Weights of a small image classifier: arch resnet, 21400 steps.
Rows from block 2 of a small image classifier, named by matrix and row number. Rows with one number belong to one channel. Each number is 500 + 50 x the weight over its row's rms, rounded and kept within 0 to 999. All counts start at 0. Numbers have three digits each.
Before each channel's rows are labels from the 100 images, of 14848, where the channel reaches its highest value: "top examples" is what is common among them. Only what is clearly more common there than usual is listed. The data: coloured fractals of 300 iterated function systems on busy backdrops. In brackets: how many of the 100.
# convs0: first 3x3 conv (model.blocks.2.convs.0.weight, 64x64x3x3, each kernel summed), inputs 0-63
# convs1: second 3x3 conv (model.blocks.2.convs.1.weight, 64x64x3x3, transposed, each kernel summed), outputs 0-63

top examples: grey (67); sparse (63)
convs0.36:540510485499527475470521629476456608505475487480501468442494510495532504495505399555586499426453561481519461532535567498490439644516466501500453475511530526466466324525470514536476572485503438
convs1.36:531491506438477477504476531508568600491486629549539603479433480439551523491484507430468509538484452457682462460469475501493558448531529504472572422431436483480475540490532513467523566447550492

top examples: sparse (60)
convs0.32:469473503466415468485482501536509492454555511527464514548538398559459509504570498483579549485505454540471459466443718558480483561499527447486551509502536474458502403495505566476414440547542485
convs1.32:431465486512434505505507486469506463526502556657562443523487424448465510560567507531439483511590522536375617482493527540486560484559539536445522488506538484461424564566479587485469522533518552

top examples: grey (76); sparse (65)
convs0.37:499581541538502578524464606552505511504504550540462539468493493499474517482474373543498494446493503457507541434507559509433491427613511496522535536487514544431485344436462504503484577464386545
convs1.37:532576517516558453479470487484492519520469481455443388424499482493442543482538517558441516548497418444322409450433510412498530454494537482556521494407449411516485453459470548469486493485494465

top examples: grey (30)
convs0.30:530396560482493450480490437592501493456529517621556516500547386493461522453522449374514528482481503460542529480500384562543512460470460493559488484537464545454537557440580501522596556458508489
convs1.30:485496409501481515507526451431496421556522501472464531508456512491392507488491518487436571453419558543579524498544494519382515518481489586533456538567563534459615454498461492615543488396455497

top examples: orange (39)
convs0.55:528561502494494490610445494458504550611520477564495565418524641479513488498382531445458551504499436526513496522525432558468453433543522491453502507538584492517504436473509433529523500405411467
convs1.55:562566453559493478430430562454445518350430524420509574559529526472561503469511462500547484510463565513532529471475529432502539495467576436525552485554497487534509526506509615512639552486522483

top examples: sparse (80); grey (66)
convs0.34:491572517473607503506529628473469495522350515491526472413526480534470481470554446555478547561495457536471493481488521525563521464485523480481504529442540477394507419614446446555505505413569498
convs1.34:513536499443547501466514518453483464440575679575542540519441421552470455548497519518497444514467550524617522536515483649524527519559541515511495434445489439449470561516500506424484524491486493

top examples: green (56)
convs0.1:464500500461383507482498509447544533518495561530500561500536495564525559456529477472545535358483509412502519480524485507355645466520506473399514479472492527578487532510512512488564450582441514
convs1.1:462469457435430476578470561486497505530506444556445299469557503570557593509514519525495561438516578579454578489462476493446500479527524500463544568483519489509470504460469413500464563528498467

top examples: grey (59); white (28)
convs0.60:488499502493601526535549616467502482563480528511441520444486450527431563535480623537557469456424467529480508438546542564430432454554463557526475425522481451399444497589528451569510468480473469
convs1.60:557539521494553471506498523512544501488567556561469439504597595582552572443482403482449582548489495479599423518481516417501486513486554516571546389417400496479483433495482495506540534541496488

top examples: sparse (93)
convs0.42:463502496471544453365604488516469460442544484471370498635496535542434461528528503467488503678524505492490492501479549491588515487482486497501526480509450497476502484502450447472493496579563563
convs1.42:433506515456565550634577504515507437471516474490488467412605484555555528421469545433493489568471434536443438461463507517577470565525516555565496455489440451515436533486523417425469518572464529

top examples: teal (30)
convs0.18:435475459514502511441550570491530476559516475481528531477473611487476509518478468516426449434441541600543530512451581585410411481456510489516511436505464607505551573505426416483552553570444472
convs1.18:510499445464513494475464508529551563406472559609553469493545553477360485511537534509490563455470481472619462455540529422501412507479523465551487402483472510512505453451534553555474464570611483

top examples: grey (80); sparse (78)
convs0.31:578438513475464486479483630571509529501500479506574495440556358547499515457465476471488564525542478522481484437478526538543522481547506485448487436546483507468565337480516474480506463486523639
convs1.31:525491501515534509527542546494490533548410323383466510505511577532548509440463502490503506522463508456456467532503582461498477495471393447485396494482525498645462416473511496532488525469561510

top examples: grey (34)
convs0.29:442479532425407483518501454529547540479462549605511514486533540565504483504446480466501548502454540476488493534458305517558554457486508474516502523479555519450521391479546519433584537551594456
convs1.29:532548544471520500407545517489608581464470471477474465492522527554556451468502476542482493681527457418405462469510553514564466511529491469506511577548513509540503444490504619481506501563560578

top examples: white (55); grey (33)
convs0.46:499595440462463530568463569449509440599547489458649533528520538484398523484439495517517468566500443521426438540442510468513500567570511500503518479489474469519523531415466546486405434446532565
convs1.46:475516511484487494436470535505587459431491561464339537437432444496498540593477500455473438541394513418493466516518491575562525476456488462454459561465579490546474483567485575521415554457513501

top examples: sparse (63)
convs0.63:492521517560509519526524516493546506553463455495470543618474568407620514528410501509615562462507427438499489520510406453400576436506490484544493472517537492509555430458475448585503491462436471
convs1.63:510586482415555446516493473486544497447591564556412561415504558476556565515516435536408540478497463496562420460501504517428465496470620511526559371481471510515575549510532511557516490511483503

top examples: grey (82); sparse (76)
convs0.4:571420532508444483548495414525501510473505491524576552508501546542526509473445481430530578591529506480497542487468377513528496541464553525460512479536532556361557351443428479448544511534523511
convs1.4:509522526494516469443538508496663595462498577423417432458517536558604488459463479449503503638483532496492516563513562513510491435526500432492479512505534454546573465523596530510525519471538555

top examples: grey (44)
convs0.58:441555475447435532529525477513457468550603470467487511547477571466552526576401477619537519403504552470521580455561488457517479559449464501511534488466483468410468388482455502443573508537556560
convs1.58:477551562593515458503550491467482452491474582571503529457494510444517565495521430518475536480537422425634449485420464474508486431498507477466486407420462527472452539449583513490573535501369472

top examples: grey (27)
convs0.10:406527494493512492449538435587509489388485524577526530374496409529495508503540462498483526481552533554531518397606530523513498440521438500524578540518519489423543599453527523431434555487470466
convs1.10:457468445408457449423504446491542507468534505499408518545572483494516466520494477445535525582457481438487579517410432451591541568504593439511616515571528543442457548566528569487525545491467520

top examples: black (83)
convs0.35:505459494495546530468507488524475472453491463465581464530442451435623491541488421505523436529504524424495554542462607449448447436534506510535496468515509712516520467503551452555460546471476509
convs1.35:464490501566522496514540515488522490522515536477554783484481463388549461473497517496511463501499548545620534534532528556447518527468555508524531525506511502487520570526492494516485488484479471